config = dict(
    model='GAN',
    dataset='single printed letters, digits and signs in grey, bent and noisy',
    train_examples=98750,
    image_size=32,
    horizontal_flip=False,
    z_dim=128,
    loss='hinge',
    generator_norm='groupnorm',
    generator_activation='silu',
    generator_weight_standardization=False,
    generator_widths=[32, 64, 128, 128],
    generator_blocks_per_level=2,
    generator_block='sep',
    generator_attention=True,
    generator_upsampling='nearest_conv',
    discriminator_arch='resnet',
    discriminator_norm='batchnorm',
    discriminator_activation='relu',
    discriminator_padding_mode='replicate',
    discriminator_depths=[3, 6, 6],
    discriminator_kernel_size=3,
    discriminator_stem='deep',
    discriminator_avg_pool_shortcut=True,
    discriminator_widths=[96, 144, 208],
    instance_noise=0.1,
    consistency_weight=3,
    init='lecun_normal',
    residual_init='none',
    optimizer='adamw',
    lr=0.00093,
    beta1=0.5,
    beta2=0.999,
    eps=1e-10,
    grad_clip=1.0,
    steps=4400,
    batch_size=64,
    epochs=2.9,
    lr_schedule='constant',
    warmup_steps=880,
    weight_decay=0.01,
)
Rows from block 2 of the generator, named by matrix and row number. Rows with one number belong to one channel. Each number is 128 + 32 x the weight over its row's rms, rounded and kept within 0 to 255. All counts start at 0. Numbers have three digits each. After the name is the row's rms in percent of the matrix's.
# convs1: first pointwise conv (generator.mid.2.convs.1.weight, 128x128x1x1), inputs 0-42
# convs3: second pointwise conv (generator.mid.2.convs.3.weight, 128x128x1x1, transposed), outputs 0-42
convs1.54 103:101131126121163132134078169078158135150066135043174135078118125145144081128130165172136152157172154132157163082126110114157167154
convs3.54 111:113121149127132138150147128190081083040050129132139152092092178126134120200108117142176130086138122098130133127112138147145125094
convs1.55 080:110110150144142181137132104070162174098100099159155113177058147104149132076121118162173091113166142203202188186085109120123120066
convs3.55 087:138177164169110225107128123065096097060093158077122130153127089106149108081094158121124157147116194128132110081158195123115145149
convs1.56 103:199137066164135169172115141128082084125088121110122119202179186134189068144139109128201119179124119111099115135143202112151115143
convs3.56 091:116098080167123051159115106085126150110133136087143077126096127105155101099122118105090160145101142110137149126132128101100089133
convs1.57 117:118157137102142108090123128097109153146116192127120151055085171115103089092177145162088131174142098144155129117100153145154202111
convs3.57 112:155117129142081143095121107174122110144091126184177125139109137130109089141091123078130154151098132083150140151101094086159163128
convs1.58 087:108126134141169118126165043119095170080185132135141144099132141136170105148086149135159093151179125119092148174131174126133143105
convs3.58 088:132111115133137070111124118143199111194113164074149164124114076167135120122173138118111139181145134138166167148050155167210154131
convs1.59 099:096154138146070084144055135146113079145125151161069135170116115160171126100102096131104161171081167037114131111144090114123095143
convs3.59 098:171104137106114147109162102152099096116152109103140112115081107141111177159141130140191110147105105157150059090112114093118177127
convs1.60 110:119128117113105166143110115127139165093103165126144117126138212134108109173168162219148116177114105154100122180124163193072105160
convs3.60 091:161148198116149099115127135152139121192119134138167183123119118192166116146117128150099090144072128176110121087129082099131125117
convs1.61 088:074099166198072092151099103118140104103125159222159119135167136137104098094172087180149119121116120159083141131140176149152050124
convs3.61 085:098159140188158131164110115187121155124085116091077106132129124138123112099096073115174097074140159133102088098131086133164126074
convs1.62 104:181099186125114084130115146143138206081083169138141154126089108106176160131116154170067123163075107202106096056064140159155110086
convs3.62 093:112111126094100145077066069144136090092042096123155158145142090110137121110074100103135155114104136133107151101120113086091113117
convs1.63 094:173151148102160054090120062103134140125122124129110109135083108127139136109138124114141081169088104181104182125129154108104138125
convs3.63 083:134152111100080114093113114058119153100069077118158113164144152114082119105114126105107153156135155090174122179155178174150160090
convs1.64 082:155100093182113054113104101153151144095076184162137156108086118125175112103078213143094155192087131139168097129144128136133122166
convs3.64 084:079113118135186096089132105115136106118122175134221138085116157132142125194103076085086136111125118054113175092152116131125172117
convs1.65 092:124178127129114153116198191137134056089120140146092146143154198136125091171187118168089090109127080133123102149148134163131139103
convs3.65 080:110192074135106067117107125102189173131135129074124138130167141190146098081160157116129139095085095133123149116113149107136156085
convs1.66 122:147116122119134160145096143099188200093173182115158147143140088084115099149150137147069134136140132182096088060127107137091144116
convs3.66 166:151130169105130155091115140165137095102095099171120122153134175063091098147088099084143155105159104097156129166087114138177159092
convs1.67 094:091165146068171178140089134079101148163143131098157135120139149085140160123116128098192131098163180104131116098152102176089127144
convs3.67 090:128184110138089128101160173133161139124162152131138171076094135121146072134068091109152139089090158168143111105115140095083197110
convs1.68 113:172124109161115058119113122141123132185091113094113143090118136126213089097122092145124141185090116130146105110109142105157087132
convs3.68 097:124120100178099088103110134068150113117108140094125116086136135187142132150188083136116107122147122187094109076162126093083085143
convs1.69 107:116121104059123160128120116116079069158129145101091140123133190146136203074097175093206145149120092171147184144200123107187163130
convs3.69 094:051170079099077120170157124115129130095168168099183110075175104147132141151074135132107102111153104104129144102140159187103161119
convs1.70 098:148165110088106090138131128140083167136130084207183156143064188134130137081122128175127198164170130119177191168125086149189149119
convs3.70 087:106121135150169163109123128078066119090092093115118091186133142119095132122148084157091146086111117137145135141138094126113127148
convs1.71 094:155103127154127131110129142204099196180133140093146163102169132108174117113156165145160096107124102183210125147131059161141101190
convs3.71 079:196101135090092154157145099170103144164106189059157128151174146119096160134134094078148071151170118144156148178184134061150081157
convs1.72 114:143108133078152155126099112055114199154099186073152080111126126130182129074131207129166114105092200124177099079128107142122152152
convs3.72 126:140152155072112166097139088144170094103138094174125145128134173111087053130136092048127137089138141087132145164044153109160134050
convs1.73 089:088123079093104075099116147131088117046124188093131109145146145113168111125139112157131157119115084165116102146100133179158204147
convs3.73 088:152170164120146165186108073109132144134064162117109163136118153101186071125080099049149109174118140125091084150100149105114158132
convs1.74 089:201125134154121093079107098110056144119124131113100134157091147069157098192082125169138140160182159148183126111129095148121094117
convs3.74 084:081159136088104071197093105098189137116089141163147089136102077112154144130122097096109159099155129104124095136102093123100142161
convs1.75 113:173110155173092103096142085115077205094121132146109133132121059104116212179148123151143132167137138160179126092112122110139147146
convs3.75 110:122140122170116100207150153071161155157144164106105113153147130110119155125136153190113114176120138159155132078173149094139129200
convs1.76 124:108154129151174134090157163080109129136138150088167109119076112070105151100128162146108108098106160170177179111137101146124149135
convs3.76 122:148177114152098107157156105078156199127133166096085157116171064122135192116154113180064096171151098135095101068145139124142129147
convs1.77 135:177138116171177137201161148094145111136171092077066116123152130161198081120091129109105155129109129093173104129148090143106117113
convs3.77 146:129086132089123143165158187171061116145202173184079082110074171099069151130093209121154185137169092120136105152133163188139152133
convs1.78 087:063100170103134106165113112161154105163159175164148109145126195062125123122161120101132085151122116118118183140137151189085135119
convs3.78 083:197124085130105172168083099198117103162132128091167141195104127114137153191143133160175129098078132113122179140116135156128089096
convs1.79 091:121096122136117113118110135098155080123150099096137089148162108107149115079137116141099165176108137141167097128122108147164193111
convs3.79 082:182106202112090177152105145172122092131100126139193138152121130133191089094119117111167091102064149119128177127106126110182169123
convs1.80 100:141132123149206149074139168102108228155156120084123125133117081087146184116087149143205078141145187174141174104083116156089087082
convs3.80 111:189103109065121128073153148197164090113143182135171108127091164116171124187092086057166169130118169096154137163127149103119127101
convs1.81 083:075141126062126092102109057166063142129162081158106149112079190192102151114220149166138142149109151160177169126167119130116187125
convs3.81 079:144171134147054110102103054100110145145126108137173154122158113094102085127133118115231087178137159134185140099077149134069106150
convs1.82 085:187100165121107094184155130106160172101102115139127098115100134082122154174137109102070098158125106134135125135199137108206078105
convs3.82 073:163109120131136107177173164147121076078134130119152123176148139119109040117104124125133168150102179136154152199129082173167117217
convs1.83 087:139103157097163211155098100093167116154160146082122112115154086098135099140083088172142120102161154190092147077160137143035091165
convs3.83 081:105172118119058137123084091096199149158109097117132158105121092158169144138194112156104134081109108184151114066101137130143128127
convs1.84 126:174115100103181112128110129156157085104094116136182090098109045128057100120116157115154154108081081102111126075157097069199176143
convs3.84 122:107131165102120104099120183201081069118124102099128146129098162080076132106109139141126142118183115076142121159112122169161175087
convs1.85 099:139146160143151080094132065121101115142166091106117105108158131165104190048119089131105106149138123140165095147170138136152124121
convs3.85 092:130149132107169098194081136103166105120128177123123106104163067159044122114133136148111125129123119149122070109119160138096099129
convs1.86 088:089157131164105133104127149141077165117128125072169111147088131139154126083160173131146198144211107151138096123102108055132150121
convs3.86 091:152145118099075147106106147136055152139158105158147121124115187160185118125109127197152149127203125176118123155074118156152146105
convs1.87 088:139120124124135114164125140129138115118184076146136111072167099118139151173168142122058082110135152061172027131172126135041131146
convs3.87 089:153093092167160133113099105130175089114087149108173117143139135101123139090103157164139145152116173078106169134094140114199141109
convs1.88 103:173138097085108171128132195103086076104052099094133097134102167114165158091101104106120160140133102141127150147125085087184187132
convs3.88 091:114129115075144145118161125109176155137141149116178131147076142117157180110089105120099107137142096078133122185120131100144162090
convs1.89 092:044089133191159185147157093097093144169093143140147128153095159100135111120137115126130099115129121100174165110132138088143169093
convs3.89 083:141091145092115079088053109179153149131139089152184116121130125174089149124144091074147139078130141144145115136108081110092119134
convs1.90 096:171161167092138146176091156153148162100173121137156184127153080116144111126132147137091130088060125148092097071113137124126133139
convs3.90 083:109123108177126102130109153122179076109194166104054110155157120132140135068137096174148100122161105153133170162144128080138085147
convs1.91 100:131108183059088129128110201119113114074142108111073079135099170051183122090200146116085150140144120099112139140174179125090147140
convs3.91 088:177138149171111137153120110179098147159121166128233050156105071137121149138073063100152164108127151100103154134076141093077154158
convs1.92 112:117099165171134139149122126122104139119134041109070085138173118165146073160035101088118132123133153137090082121170094147111141115
convs3.92 125:112162114136125095152088164125090130150143149079111098079168132158086145090167169136093117115169142101148110134119161167155146176
convs1.93 103:134114096088121150104088167137116144109163095111084157105083104132104106159131138131049144110143140172132144093183135123151108128
convs3.93 090:109158121152118117139110152115140185115133144121098120078171104175118149124106148126103117143142107105158081097088148121072087154
convs1.94 110:149170092163102109142119113130171159111147075171134152135131092125152136167089129095060146090101090107140080133137101121173115117
convs3.94 097:169124082172094115124139099123110163136148137157164106189047141066180132143052084125128172157084164158116122144130145074097112131
convs1.95 140:213138120164162136119119164109131117147167120107111097094138143151193155061106167099078138124112178114189148087127115162117134105
convs3.95 145:155119142068085153133168143192064094101158161185180103156091168087069133158076138106130136118154139097131146129112184168142154153
convs1.96 106:053127137116117119120059136135092119120185131122167125143186173124145129070180169143097059137105193077143167158109115147095194139
convs3.96 102:125136093136116174113111186136152116086138126136079069158116152109098136119126120181105125079132055139189128081152074100166119125
convs1.97 109:112130159125088137135084153165104145069121060163107136210157162142121086144006112093176131113123126110108157108117050108185133142
convs3.97 124:152108139103133132121117120153100106099081118184114156182063091109134153169057124120111107149119148124101105134123083092124163164
convs1.98 085:206104098153140101150091154100174038129125101118118169183101169090147143125138163110173129134169144131147101209159100098148092129
convs3.98 081:110205097128129056147119090122115100127134219112143150101152111056149157107130114162075063145128108102135176157177088072124102101
convs1.99 116:125108121098124183168160165228154156126094131163147119095161178184112065137143127106106129105108139093106128147098169101117045079
convs3.99 133:070127132128114078154142105103160157183155140127132128095144123167198140084126134164101052170146128178094127083175117158138107161
convs1.100 097:145124205226100113045160080116183144062122089146093189183045084127133205112084117120106087115099115116137152189081093157153139078
convs3.100 098:175109176107114126133153122166085082133125080119215167156123121054140099089137119091147118086073146034153146171116160110149131097
convs1.101 091:190155163131150084116174110058091187070062079157179115152135144087158157061128104143092154115116109103145155163136141131130170072
convs3.101 095:119169124141111181104096106142088129094109128166166179174097127113135148133082082128117130072106177126111135109110104161133121130
convs1.102 086:096131096055118184111131146146122128193143176121103113090131141113133124157069142128193132143182106138166137112150142138156157127
convs3.102 072:106113156151136115116149174152101167199154205134140111097150052138109169139118131125089145122122161102128114154135131151153116163
convs1.103 105:135128110121135153124141215149131168098152131116114129076104103124137120112153255157112087107112100199117128098081124198141135154
convs3.103 103:130128090164152109091114136085125139136146215130111051089167164123117166072108155161133087132096112137135137094166130098103152136
convs1.104 079:167118139103096078155117096098195137059158112127169126142105148139134137111112100166145118129159155172076082154199118129171145091
convs3.104 085:150119076130112093166079180153103132113084125104185122134095141117068191125094108147120130123151129137124077197114104095149084118
convs1.105 089:124154169119087092160120111184146134166122104136175138158096099056132169130121132131139109178159117100144117136129063160151076093
convs3.105 086:108145125173119145109129179105060117146106133116108140184086055109136154136131142179104106111120146148122121120163170104140121093
convs1.106 095:074159134132133117113155105128128154189057145123206112173100075129090097023098128120121105124155105130135098096103155076177169107
convs3.106 107:136157068107079142114173161151109092131165119065138157085103095144090153105130187152101068050122079112174137197135180162143191113
convs1.107 129:138115085167162048082075075137156153114092088090151121136103158136102173123056077125082126164074138118131124094127129127163136119
convs3.107 153:106155105139143086117119152083112163174123138086101089071149107174107184105193120152093150140143080131108118147166130143139083152
convs1.108 103:146144123171088145152154102098129128156165108150121116155078072192123140107119128129142166074169121123102099156155158108168116111
convs3.108 097:158158123115135122158098148111041103101119125117157106091126119083130177178120106093193185108097168124102137141174153167099119145
convs1.109 083:130128081170096153140144093078079145164131158129179147131117205177079120100092143166088128095170140138205204179147156092127121068
convs3.109 087:140139092071161123157121174129144132132102114154091078130102132118145094138134169186072132102151146144134125127214179106206126109
convs1.110 079:153120122140075117097092129081164154127090137115130110129096136146123107148119126131125130194097188132119188101162067195136074176
convs3.110 076:192169115103095169095053085119114109124119127139155113135094071131142120179163180120127092120108054135130115121105104087083132092
convs1.111 100:184167169157091045132174172115106169113149130133105128084150115066164114092148091146121143141160074174119151143127128171140112133
convs3.111 082:113080135130107099176140152105071141110187128077144136142125127127179136151141208126113059153193137110079115057127164152175142109
convs1.112 120:117130190165111092153154102196109126140132048127122080133105112152155130127071093074060168163100154108111132124178106103125090154
convs3.112 122:101149158132104074173121144067129108115164139106136090108122134159064211068108173127143118142164119097159102115130156193132117149
convs1.113 101:138085117188123144106173145048106170100119127117096131165125087132159170156129139130105078079190093183139150066101145125115176117
convs3.113 091:169167118135111060123162101116127108148065120079109177115108121149148134086169131154152083150137122153084142060153157125128094149